{
  "encoder_arch": "convnext_v2",
  "model": "image-text matching model",
  "dataset": "drawn branching plants",
  "train_examples": 36250,
  "image_size": 64,
  "crop_scale_min": 1,
  "horizontal_flip": false,
  "encoder_isotropic": false,
  "encoder_norm": "layernorm",
  "encoder_activation": "geglu",
  "encoder_mlp_ratio": 3,
  "encoder_dropout": 0.05,
  "encoder_inner_norm": true,
  "encoder_patch_size": [4, 4],
  "encoder_conv_stem": false,
  "encoder_depths": [2, 5, 5],
  "encoder_widths": [64, 128, 256],
  "encoder_kernel_size": 3,
  "fusion": "cross_attention",
  "tokenizer": "word",
  "vocab_size": 26,
  "fusion_encoder_width": 128,
  "fusion_encoder_layers": 12,
  "fusion_encoder_norm": "rmsnorm",
  "fusion_encoder_norm_position": "pre",
  "fusion_encoder_activation": "gelu",
  "fusion_encoder_head_dim": 16,
  "fusion_encoder_fused_qkv": true,
  "fusion_encoder_bias": "none",
  "fusion_encoder_qk_norm": false,
  "fusion_encoder_parallel_block": false,
  "fusion_encoder_moe": "top_k",
  "fusion_encoder_num_experts": 16,
  "fusion_encoder_moe_every": 1,
  "fusion_encoder_expert_mlp_ratio": 0.5,
  "fusion_encoder_experts_per_token": 2,
  "fusion_encoder_shared_expert": false,
  "fusion_encoder_positions": "learned",
  "fusion_encoder_cross_attention_every": 1,
  "residual_init": "scaled_by_depth",
  "optimizer": "soap",
  "beta2": 0.99,
  "lr": 0.0031,
  "beta1": 0.95,
  "shampoo_beta": 0.99,
  "eps": 1e-08,
  "precondition_frequency": 20,
  "max_precond_dim": 1024,
  "one_sided": false,
  "adamw_lr_other_params": 0.00073,
  "grad_clip": 1.0,
  "cautious_weight_decay": true,
  "steps": 6900,
  "batch_size": 256,
  "epochs": 48.7,
  "lr_schedule": "cosine",
  "final_lr_fraction": 0.05,
  "warmup_steps": 130,
  "weight_decay": 0.3,
  "adamw_weight_decay_other_params": 0.01
}
Rows from block 2 of the image encoder of a small image-text matching model, named by matrix and row number. Rows with one number belong to one neuron. Each number is 500 + 25 x the weight over its row's rms, rounded and kept within 0 to 999. All counts start at 0. Numbers have three digits each.
After each neuron's rows are labels from the 100 images, of 14848, where the neuron reaches its largest size: "strongest on" is what is common among them. Only what is clearly more common there than usual is listed. The data: drawn branching plants.
# gate: MLP gate (encoder.blocks.2.mlp.gate.weight, 384x128), inputs 0-127
# fc1: MLP up (encoder.blocks.2.mlp.fc1.weight, 384x128), inputs 0-127
# fc2: MLP down (encoder.blocks.2.mlp.fc2.weight, 128x384, transposed), outputs 0-127

gate.24:496517491466496478494452477486521519466563480509522496485510501515479538487493483511496467429534498512506502493494480516556462511483489492505509505535515439509491512519517494494474504497467519519497495534484533530490489565521513488554493506519495495475423537498498480502502487477550527468504488539500460497526493511470484490478507450475517487471520508488488486470539486480473482508544
fc1.24:455501508482448484491451504505517536510544523499486503517509502504490555537443508498493492464499506531502483479488510537538494517496499478494481509494490459508488479526503518484487469506471534517463489522489525503511503565510511512536496525562483535467442507516477527523507476485531523493518483527474483536520481498493483480511518492463528512496528494513488545499547504485503490474583
fc2.24:516536463525480493459500542504477483495491502501491474501508511474500502512509507491490526530489500536487517474502528496482486478468535436515450558526457499483453540550495419520510522494479489453511487470483502503472470497510525474512511467502505472491535490529513518486511520467527497487460490499520538499523500485476520508480510480470456471513470466490506545518511524482542491470466
strongest on: wide

gate.223:494501493502493481466470526497503545509519483487520472502487524526492489545490506480476503482505503410512521505478462490521489515520522535455542525496490484510504479529491498464450535543505491517484453496505499514446472511521499491553503532490498531471507482487512462487541458480493509516513529464480490560492496490491555517505522535522513464503492551520478483512531471503524507517475
fc1.223:504503508465462472503517479490505499499492523521498504546499494494497524506507504491536521510484496536516484532507514465475501468483489481504519488557453478492504522480490499447547474475492514515530501542482490522511494464534497515522562526530497514517497519531552483437438508508535459484466501512518507476513496507473474505532491474512537489487481501493411507492474544497495470521515
fc2.223:509450460505453492522512480503503486452484508510525511418459520471497536447443519494477500502524490510493449488513495522513487453486500506518472497492487489501471496524506486493507505506501489492517487490517430525501506493504446503518507498457446470460501467479482495545504515519520511545494543467495516519473495530502437509507483491470492454506528525492489495489500502505484525524506
strongest on: wide

gate.329:543494497493498460519499550495443451479509507477521530511517498516523468530526505487512504479441500479504507527494463487470484479520545486495470535521507518524532493499498445561545530496520452470491479529515505534484511517532505498467492489514518499480513464493502487521527501456487481518516498496519483520569502548502491520519518494503550507474488512512515553482504514477539472488485
fc1.329:518494490521520489500526514498470515440525464517527559502461501501460496474528539487513540490483492538490515516463485483552500481496499508552505528525525519489513534491522516504523528496491456474514497512496495479521520485471496488461485481519521538479499497485499523515497498454474473488481497485496499537515534546522490501528571479493536500467536480486514529534465543475534480555486
fc2.329:511517488479450492520502543506495470497512502483554544460523495420532526492526457512544542491497523500475474482501501542498514497503508493483495478506502509526512466492474523481500558490487508521534512525488504542512484532504493503486462430557482488502503473510512508501528511486529523522523532490550527487524495503501489511498527510505491490525528567490525487545485499499467512511536
strongest on: bare; two-way forks

gate.148:542496553510515550470494519497521439497492507477494528490543504478501504508488529496509483521485480529509492472491532500481527470501547506470513507482500537470502518527506507499485503464502517509500509456492495493524506508494509552523482506505520484519535538495503499513473544524516507503533502511515484521498463515561457506483502461475521557567547550516558523481529479518531484500528
fc1.148:484552516519496523490539477479498515513475497481524509523495519505517506498530468537491441534518498469428497541531475514494465485492489505541447484504471450462505494501467529501482554510489467485495475487495497447506530514505518501497487493463535468525488473515519512519529511522509512514489453475488540488464535502527517523492498494455451493527499495528523524505484505473472509447504
fc2.148:462511452485461477495502536500480503496513485461553451479521493515519503513478478485530502488545528522483515516518508514552504526496485521486498566504531510523510488459506458490506493542473559489547466564516499503509516452507472526533503466496492486519480493481536488533469528495472490505546508523479513495486529496523491473473500487533480491492492528485494508475565491495495493482476
strongest on: two-way forks; wide

gate.375:524506491520495507462495472500467490497458485518493522530520500500472494488480518525478490437519522492495459504519502468468502490495515505488514512561489457481516498500474422493472522510497520503534497523499494499541517503520495482506467501475471467486524491531453499534472504510469478526522500471472511460484442558507501522460458478471496499525451493489524525511464531534520490540535
fc1.375:473539523474513531499543504494496529526501503490488471500475520475474510482548513516493490441499475489486447503476461525510484503511481488500509505502543486475532457486500507465500487488508519451485506509545488521544484503509533492479469496495491521499515530516455484444545521509467498487500512463475501472479485507471526442502512517517540522554492511518473478569521516483545488530496
fc2.375:499441469581465527503507495507482491520524497506463485487555457479461500492444486476507462492488493500503537502504504482527469446476540449489474479514491513513515501503485527484474491460514473458528478506489512487515444471493523459511490488507468461486532496502520487478512500508505449518478498491517506489489532520491462499509549481521485487545493515515522539485495532490493473505524
strongest on: two-way forks

gate.306:489534506525473495496488496546515462498549535464516489496557494512493491514476514500509530486482533459511518543503480506543521493508503534494511540491544536488483508491503485520480481519491517523533499518495520475493536573501499434495527458519494508494481511519473491519499538497501469503472519476506493490484482519459535514489499558487509540516482509495426513532484479557517492525483
fc1.306:524516522502466500460467508512511476493555527480548469498509491485476490525425554446498497505503522494496455557493503493490491506534487524483495542464517493489494505504515482471488510479495532518489523505501538506492545522505504462540485478490529498480549533493513501573525535540529489491490508495513488499516505487487542545484518536507511550511487471491496484508510466503542493520510
fc2.306:487495536502495490485495479495514468554501514512518480466524538536449534497546499512511480517526484522519489490497495474497556408469481482533513497512517524464463507488528482496481552504519530522498479525511512502479514481499501491521494510527516518511520542490499495439502496474542557529467494488475518503525488525502515451445485488521492501543502500488507521478510482487518470505454
strongest on: wide; red berries

gate.116:482491519480548534537532547496513536493515495458493550477479456470493506481498506499525472469506512480513471428511467541546507465519485524519457493485475506523545490489499527495456462558509497506484466478485489490489473525469539494515520504508501466491526480509512532482478462505510470539514447525530498519518517512483492543526526508531513474483494509506491503500511494506492525543479
fc1.116:497522514476500537497456558489496541473474474473482499461504515501473500521525502500511468532489463460472482468488486548501517511497483473482471502519468507495505532477504570492495474535510465508486523473483495491512457496451499487530524508497475487528513476481526531531463529498499545549542468510540505519498532478483529518461502517523522525506523493495509457536510548522503511540495
fc2.116:495559485469479466490483460513488481479491487525552497547554517501511488461486519495493517526475497500498456494502502494491522517493463506473538505493500488507505509443536550472521502486517504496535477466489505578467497506532534493511520547486500475542472501533529486464479483482488511458512498491484489502529478449480506489539532517520505508528463507546512508546478499507523492475518
strongest on: wide; green leaves

gate.98:508522501481496458455491528520482462515488478484507512503522484513512486504526493509516531540525536498513504518529505550468473467494483564496506538476506525482524481467491449517490464484514493496505505511509521487519501456518533515449525494477503545526470541510511475511515525493513508487467511529498525477538523465542503503508487490545477515472502515478517491563503496439436506511458
fc1.98:500495506476479516466508475496521460524504527515527506503506529498539506514500517492478509487483487474458504489515518497489486513514517464520510494498546514522501530558548530465473539546514491496483509498481488510444477506531513485491474506494499487485543499518492482568492539488489457477500464476535442498514495486472521505557447453521494514492467517534469499481473556531530516501524
fc2.98:480451513480467488470511513513486526478541523513512522474481491533490510512498526477505513532490467487484487534531517512583476527499517500534506516473504483520477513504478476493536501501520480534468494537465545499480450538474499443467472503477476468491509498441507534518541505514521515519476515490461497542472446506521501520520503502541483500494530539535480509495520463486485498522507
strongest on: two-way forks

gate.373:524500522540515503489479451509457486497507517466494514477526532485495458487519464469452506479477463483481508507511516516508516504481507529492483519460495546525496488513505510460495532474477502467480499505511501482524525451526506484497473506433513482475501535495496526490522543498480505519555499462491524536503539470512491521497437518518460527496492515476445476512521498529491553507553
fc1.373:513518528481508453491529492508550509487509489504456496520501473481468491543488528552543513507500504501515486484509475469517499474508482525536528491490510502464552476481493500519501443493524518477497480524506517544456459498465450528517483473491433510500493478458544508498506473528472490472484483469512527497502505542570483482508490471522543479476502503535507509495503500502477474475464
fc2.373:525471476509509501498503484524517507494565480510521527477518521537511491487480508457495480476494464543513473496482503475518480503491526458519466517494494522524487517507523505483510496522476483510498520536459522479522449489531490461477482478490496502558439483480498529474505485475462510503474416545547539481492452496493511516523552499469500506509517501475486495497493508514533508496557
strongest on: two-way forks; wide; bare

gate.229:473498505490478507445517469517492440463519504494461521497506499520518506539488473512523534481547525572495503507508493488471534466488480514452491515510485516500515529523497504494512507521514561526509510518525446523506482494537457523493518531495487534502499498499462487476586520485495507491488481495503538528497473500558513480503472450494485485492523535524507499532499460522497499516480
fc1.229:482533454489510497530462444497495487513483517454541515511517516514513523517539480491500549487502503465510497516473490419494470513476517491479466515533465447513535504492500463461538487528533505476522517484503513472533476458527500490494494508538497478513513502510517523512511487478512508509503483498456489546490536478524517448523517521493510513491528523497529511503564489501539500466538
fc2.229:453512453511487499476496546507431504500498524487515514488508485473495467473465492481517508502518490538487469522525479524510482496491505531482517494533496470520534530503515499452520511512458473513483473476489512511445512497547538483504545543460500476565492547519475486502465486509466519485514525499480510460496521496441504530510523543495531561503506497489530497483468499509520496512504
strongest on: bare; leaning left

gate.301:522531503494489492520474504462449494520472563483539518520555535499505465532514504463539517494505534498492498486492504517515515501492487495483511490507515504463547513536500566495510497518475495482453486506512496555479436508477481514516517530495505511516469521500493525494471509528467502511506494464493494457541513503512530496451479559484528494476491501496513479512522528552474452533488
fc1.301:504481505447489497497511472519522501466498463499493494474504470538534519428481467511491508488538522459504505518510517473509504459485482489543526512499493503483459475503510513547530550522520507489483476501462480528525505465474512514577491468495478504492501506496460556514501502493481496516460494492480513506513481532539482482512482505549456526506501511456463532519513539499528510457487
fc2.301:518524519525482513510496513495526501513505458497495501506466509490508502506471489469520489523465503543474520469440491492469524527523505497436491470479477487513507497490537502489484563513486535534519508467487461489542498461531515470491534510495476501559542462481468514498479492532471536498524484507491489557488462476528533485519521494484514546476440496464512504466453498497501497515499
strongest on: two-way forks

gate.330:514454532527466486530471491484506479504467482487473522511517536528500491511466505521523502471461505541518497549483483490443454483493532475542455507503488494472481507523513520493483501473552499529496492507493508509471483549512532519510480539481479490480511491518478498465508473529462547501499508540467539500448486517535509493505509523485562526522457518502486527490511552488482487532505
fc1.330:518515477538437461475503503478539523477487500469538540519510508485525491509531490463500517551509533533465443531484515475476496529549482491484504487469476488508514477508517502536466550511504521476493518528498522522516500499489483522489528471466537523507471517530480512532487473509511520417511472496507510518421524495513506491466514479510510488486488505519493535533515506499487483513499
fc2.330:462513511513490494484525507520535491514466509490533481489481465504480481565502458531500482527516565482517529520546483497497568472501504490477518522502526535492523497466481493473518499513488518477481505506516516452477531443486471476510514508514472469502545529516471453491535506487487506496501481471537502507477509447478483487491491463522479482507512451528502457523538506479463479524515
strongest on: bare

gate.200:504541517503482512516460512480512493516492547481503482526490503505498498504542526470547494501519471512494492500510476451505519546505491510450515485552473493484521512476489494477482489506502501524501503516516515574483493471489502545514503505493519512504473474512503573491435492505515529478486508441485461516450531505521515501508448523491524519510509540500539491489499477462515474542446
fc1.200:513526512488510504530477474487519521500511503499509487491486470494488481485531504456510510440530515497489541515500496462499477528483484521490517479504537472520481491482501504511454488515493502482519486513496492613464478480474530511501492506486518513497473497495456549520495512548491500483486463507499471482484488521531562505526481517497502527524479524523545513480491520427549498550491
fc2.200:507516466482467483515548501471483497515526506511524533530556512527514497508501437482516472474501474563502515484561484485547492519486517515479516461537490472531511488523530519475513547478513509495528469483523487516485496457510471545486528525450518541539515497476482467496541491503504464496514509482503529526506497474527520493495541503491505544474471506501531509510512512481491455530486
strongest on: two-way forks; leaning left